{
  "crop_scale_min": 1,
  "encoder_norm_position": "pre",
  "encoder_activation": "swiglu",
  "encoder_mlp_ratio": 3,
  "encoder_moe_every": 2,
  "encoder_shared_expert": false,
  "encoder_patch_size": [8, 8],
  "optimizer": "soap"
}
Rows from block 3 of the encoder of a small masked image model, named by matrix and row number. Rows with one number within an expert belong to one neuron, the router's apart. Each number is 500 + 50 x the weight over its row's rms, rounded and kept within 0 to 999. All counts start at 0. Numbers have three digits each.
After each expert's rows are labels from the 100 images, of 14848, where the router gives the expert most weight on average: "responds to" is what is common among them. Only what is clearly more common there than usual is listed. The data: made-up ball-and-stick molecule models. In brackets: how many of the 100, against the usual share in percent.
# router: slot weights (encoder.blocks.3.mlp.router.weight, 16x256, trained with AdamW), inputs 0-127
# gate: expert gate (encoder.blocks.3.mlp.gate, 16x128x256), inputs 0-127
# up: expert up (encoder.blocks.3.mlp.up, 16x128x256), inputs 0-127
# down: expert down (encoder.blocks.3.mlp.down, 16x256x128, transposed), outputs 0-127

# expert 5
router.5:445553466478558494431509435480545481466452529562569586509489496630478508537550490495545434533501452559526506489486510513450471511437570557451496455590513484477472555449510434559451553526514458479573549522350549443596528526501498460474434445492478546406543515528430521479550426463486601456682534438574493530485484451614550567546543462511436510404497590517556471523513437545508462470522
gate.1:553545475492474510545491601417413482401495556464501359487506453397504505571455441514384494520578482513449521572453450485527446517502556551441422465477537570543529485412455416587523488533504513478448451474529509489508481513448409530484465445422547465436597502434527410434554546451500540540442555543445489498510477575535567466441464551516576497529522497500496439502440485462491571482511
up.1:471507525467399513455515545464577416506454463464482541558528545468422461508488467447564504540548466515527510470504547498537466561507535471510479376480622547598494472446496477521504477465500487435539399528566452547444491548430447476557586424552430456525475439596538467503453515442467519541547466631499504493512470487515488522505516508507493535332463479463463517593448516398531510443431
down.1:399491438457469463441533481508420509500453513496459539514513519434561503498516448457468497628482517559571576620466602449524480533496496481549422452523517542434487509556463535433550566535547511513482370566464469491581579452507463485566534494471400517423526447599432552495391462510459404572585429452498494438523551481507506549543531465566451482414389479523633468539565548491449554500505
responds to: dark backdrop (100 vs 49.3); small balls on sticks (74 vs 33.2)

# expert 11
router.11:446496530519552432551376537502475431518514454428469525483499444486498458454518440511411400608498436469492519544456604435595435529500496498498441446528440365468560501469495457508522621535545549426472462517501531491605518453566498473500405448452464463498459521569572538516518494524497538466538566542551517563481526493614435517506565521522482473397433463467619443485484486527600467534471
gate.1:547491446442558427490568456464533440488437589463567556451526463520469504400515596524512548548452579502471496576489518552416456512476481478496579602544527534484507412515505401411463429477478462582594535495426629400488532440488453442491526460529453439539605513585436429522454498478494464551548526511506435523453507514428513438497524439558481486557571473495527443433450497484491466502587
up.1:549489463455574382464531409484510431572446601466556538459525458545482510434526591512520502553486576473425454584478522561417455494501490480488565601560507532485507440474507438450473446474437450563613507503422597448484509471477467431493504441516463416516587489581447482555426489488488445541545526511461423518446481543427524445504520463593514527520567438495511430449422469484514512513597
down.1:394385494531472518470539420550538500597452514495480489533552520501496540519456576453450536448553455530502507489532507439401526489552427492550577511504537517595477614512502476519495507486596540536451490458497466491477579480523480533515550496473452452481440464558496553470479410523503561548414463432444584552428536559516583501487563489457424516496498441518603546512542527479598481604518
responds to: dark backdrop (100 vs 49.3); small balls on sticks (76 vs 33.2); balls: eleven (28 vs 10.1); balls: twelve (27 vs 10.5)

# expert 10
router.10:472530520593590472515469570491527489538548469541457482492375411547554482446536449537446567517542455463441533517526492520522519459595501568474500574524475460493464446450448562403499483488403436585505494436572571421565507405634415479505515493522483460597517402492461509487552444386397573458471450429543513550403487561520504443525562484542482501610443490450492390515499439516539519571529
gate.0:556551442438506486524531409573502467414567487491455564493459531566426504618562539484541464523570461476417479417529470473461488474541419512514599570445525462520520494439496573503474558467481503463476535532419506512477477584409546508580489580487438466437450549485475519533442556504554447475401366509543460515479413387469477551418523481475525454407495523485523548506535399492444492546529
up.0:451436563511493531435482541438466532578418570499543439475529438492574485409454494501463570452432558532610478562472553548517487527443541492520414404552536544474464511562499443504494462522481479524481506456555505473512498434581451506414528447522592519581520434475554486460498490483490585556585637440508496484560585584539545474586468557552512542589565516493470402482465598523553498468514
down.0:518405506521503409439503550606507525477444509500423572368495452517484455503557628470554378484589512476475392487438484506478531517450501496451550526476538497499492505450552410520694480491514468504504459477424590391489589563507401537519456553481499556467495515484499443515499448520551546510465438468481495586506499498553552455484448615563431540514557441512444457543534506362454513449541
responds to: space-filling (100 vs 32.8); balls: three (90 vs 9.8)

# expert 2
router.2:456506494343461492524468407532427460519589517433433515511532511505467585508536500464559449619476503501503496429473531440426597473487407468677529489465506502543537521439518555469517438434485518529468547468536433612500475516452426469484598562502411570536465520540501462468497490532508362547483525454412469446545532434465471519452544485365486537457562476509524583466535408512557511550501
gate.0:535473378507496542466528504435534528531486497504538523558505521599486404482606581575431544567431525492529484519491537496427579536481619464568474512446553458454401463558436503525345484529506507432476444404474485426462494494494481428516510523524482430502542508494579445512504564423478510489525510503575559497416416515514572457567520508498552455492520516530565494466506529505533447556549
up.0:584440463547542519459501401485615527503528535504502505551517488556456537474621480527474483573503535521495402563466469491456481532500466482509530535492491498530471528362446512536400487468459454537497435323513491501535489472562368570486468549430427558503465474525516562556470581555407429535525448517531383481414517412515439455535514519510497555525565409516550473465575461473578546427537
down.0:483470509489538503491510473495504527380547578437475466491423550495467506586532528550420523518616595452525420403451500525555597454480565448493541514499486472502481419497510531553383490417429463461517393442486468429488492476485538534474548526551441519464426489524565451493514502533484477653470419530569474497469559453499492525563474432565471525479580474526431507437502508459522506515496
responds to: balls and sticks (90 vs 34); branched (84 vs 54.3); balls: twelve (39 vs 10.5)

# expert 15
router.15:495501412486470546468505635378549464467489516522451468483430523479523446463462498465528486442509525472437649495513534507497457568533506564431470520454535460457475432541510479451513515556498487364534512484464476494523442458466492519525490458491643506506578540464556448520499409441453454444544540507531568559499479549553507471483447541467511486449561559504511508467477448585561471489467
gate.1:502422546506507501502515502454433534500543556510480475474506500482529481492512543522556390454453533461523435526541526494383480526458487447533524550476469526403460650442466567562492428447449517614480584496452513517458420477521510544466477549520444489408511536559484415442436496558532468495474552480547535528572476498566614423461594405567450454426457478633481486612468481444443553446481
up.1:487550472501449527493499514534562464522467432482532542500506487524448484517453472483426636584540520537494540472472499496596511470543472533474475448515558460610569321515540471456485577526529480398559430487530475435527586547461489421519543472470588475563469462463527556521546454492515513486513435517478486484409549550420411604539427586459550540550495541412496531424530535587562447506549
down.1:464494495558467535477467467456455512470570491495458441495418518477536503506546551514614444440414553494537469470521423513405631491476456495487518512447461559436433613400541508474503494498469523626537503463519482540506521536488406530424506511467472455460558585542535413495471452515526466508453553469593526598627495462556541508452543443562393468463471512584568481561435421463461540408511
responds to: dark backdrop (100 vs 49.3); small balls on sticks (94 vs 33.2); balls: three (78 vs 9.8)

# expert 1
router.1:517504462483424570524451530540554487462565524544533488497564546442432564537479499508514414484556556513483572481572584509386510528490587480496517520464577519543513564413480451567442545539589540487638480467455489460587561581443588528508571492530533547480493619484509486509451474500435416479523502389534526474521440550454550459481541490461545464433595476479470492453503499517479460535454
gate.1:512476542550483525438504505415466515498544575505430498522520542394435526528498539421477563536599435509532490541546498534480436573449411471427409408376442437501568498534527465485498370503513429473487598507582379596461586529457473591538520517544460446545535568452474565534487506488482514509545571461445506486471531534507545460425503495510558543510484482525451587503518525506498462553549
up.1:497540429467500492577489512567555487527453420473545521453521448599544486464513455546534424439451565472473537477488508469482556436574604542565590592611562549466425488443466549517504611503506538536518389511410635419544400465523542385468490470451514574454471429490536440461502501505526490502460420539580510521505452470494457535542504533478456462520486505467538389483486511440501510462465
down.1:581515447531505490435523547444514416532499417504468539501471401480486482433542462502473486488513464549486459531453533495470551526485488533379553529441523436579517548515539485464576470511484535424391501473478513587512504484506469473548511488488575455565435399504518515541449625455521463462573489515630534516468508566476492574533524499484469495583491558474642480530546490515571523479505
responds to: dark backdrop (100 vs 49.3); small balls on sticks (66 vs 33.2); balls: three (25 vs 9.8)

# expert 13
router.13:493484432531455488427403489423554481518479436549641474470569499546521497509490461588494531463481488415555441527517490468428551446414522501492427573494482536500559498418464445445474539475499532472477553514496521519480551605486494494516442496469372553547429413459512554541507494513483526453488555532567539525527480412511526435547592471565500499490453446535521473520576543446477499530505
gate.0:494484429445530457532535457552392444474572436453485514443526522528436549506553453510572460497468409438533507624508572469459530541493594451481505495540541458528412558512554440508515510390478495468551529491482585477520432473403527499483519493526480415487528535513498538512506583506464383552524565454426587503441537460520466499541547596434567499398529436522531470402500415485521467511445
up.0:508547439507513521498623529532395539511461547418511408464460475520415524496523440397540437527527571520584517490499390530547550461464475455589481505428622447507487398519433456546514549482545424528486490483534593437464461512539481481566574478501505482510489507506430520499484611518480594570478461515497457529480525424515503520533459506532493513521506516457501510497501478574448519557506
down.0:437426547458516562541559557440565450424517411582444467431521501410424535394513459509495510569500419551488505519497511542489485520575536472449393507466516531418553457486426487496507448458494531448451593456503572523434458485473484529558461496453504565491442533461506425479513515588496450424532487598638452506523476425514372474434484444500537522430524513508518508511495463545549496443479
responds to: dark backdrop (100 vs 49.3); balls and sticks (60 vs 34)

# expert 7
router.7:498456456455503548457445528491477540530491535464541550505417439404515451617494418547483466540549538437495498557454510568495542618515562524459486503493585543516467481436494447498473584563518545509552529440478408476555484536507420492555498501470453597610479459501491435450487452508435490481516436465518606546531487460542526541549531492415442466484521528566452429515494550529489455526530
gate.0:507563502437486531517359607505560477537565450533509508406518502460516455545526478453478496549438562481536544465521549338512403433563497507455483410510439494558480468439502496513507518427576454540511602486466481525564555434477504507444499452488530558482493482509559570489599655551491531467505453524455466449505505566532479487522485453543524469458507453464487607451548504478536452455457
up.0:477601501572518511460576512482587548518426449472571356559528485429503493486537519529474405555538542428505438558502503469481419458555454521458513561539422553531455469554654529515629490399431495505350506569501479556525506480457415489577481526487586507510466526553563445506490582465475500492522468567422427542518529586556552460454437502510396467480401476440571420430588557539505490513539
down.0:467489514536404556435519536602493531520441498477528299442507554520470513495453534493451487465385413438513434582498497573503507422458450511469551452514470403471446492487480528443450510489486497492443465523399527521451465447439508522574558469504521564547467496601493502478465494513559623505439471564476456486479577492463536393463435410570520461575454494563459567550507482535573449468501
responds to: space-filling (100 vs 32.8)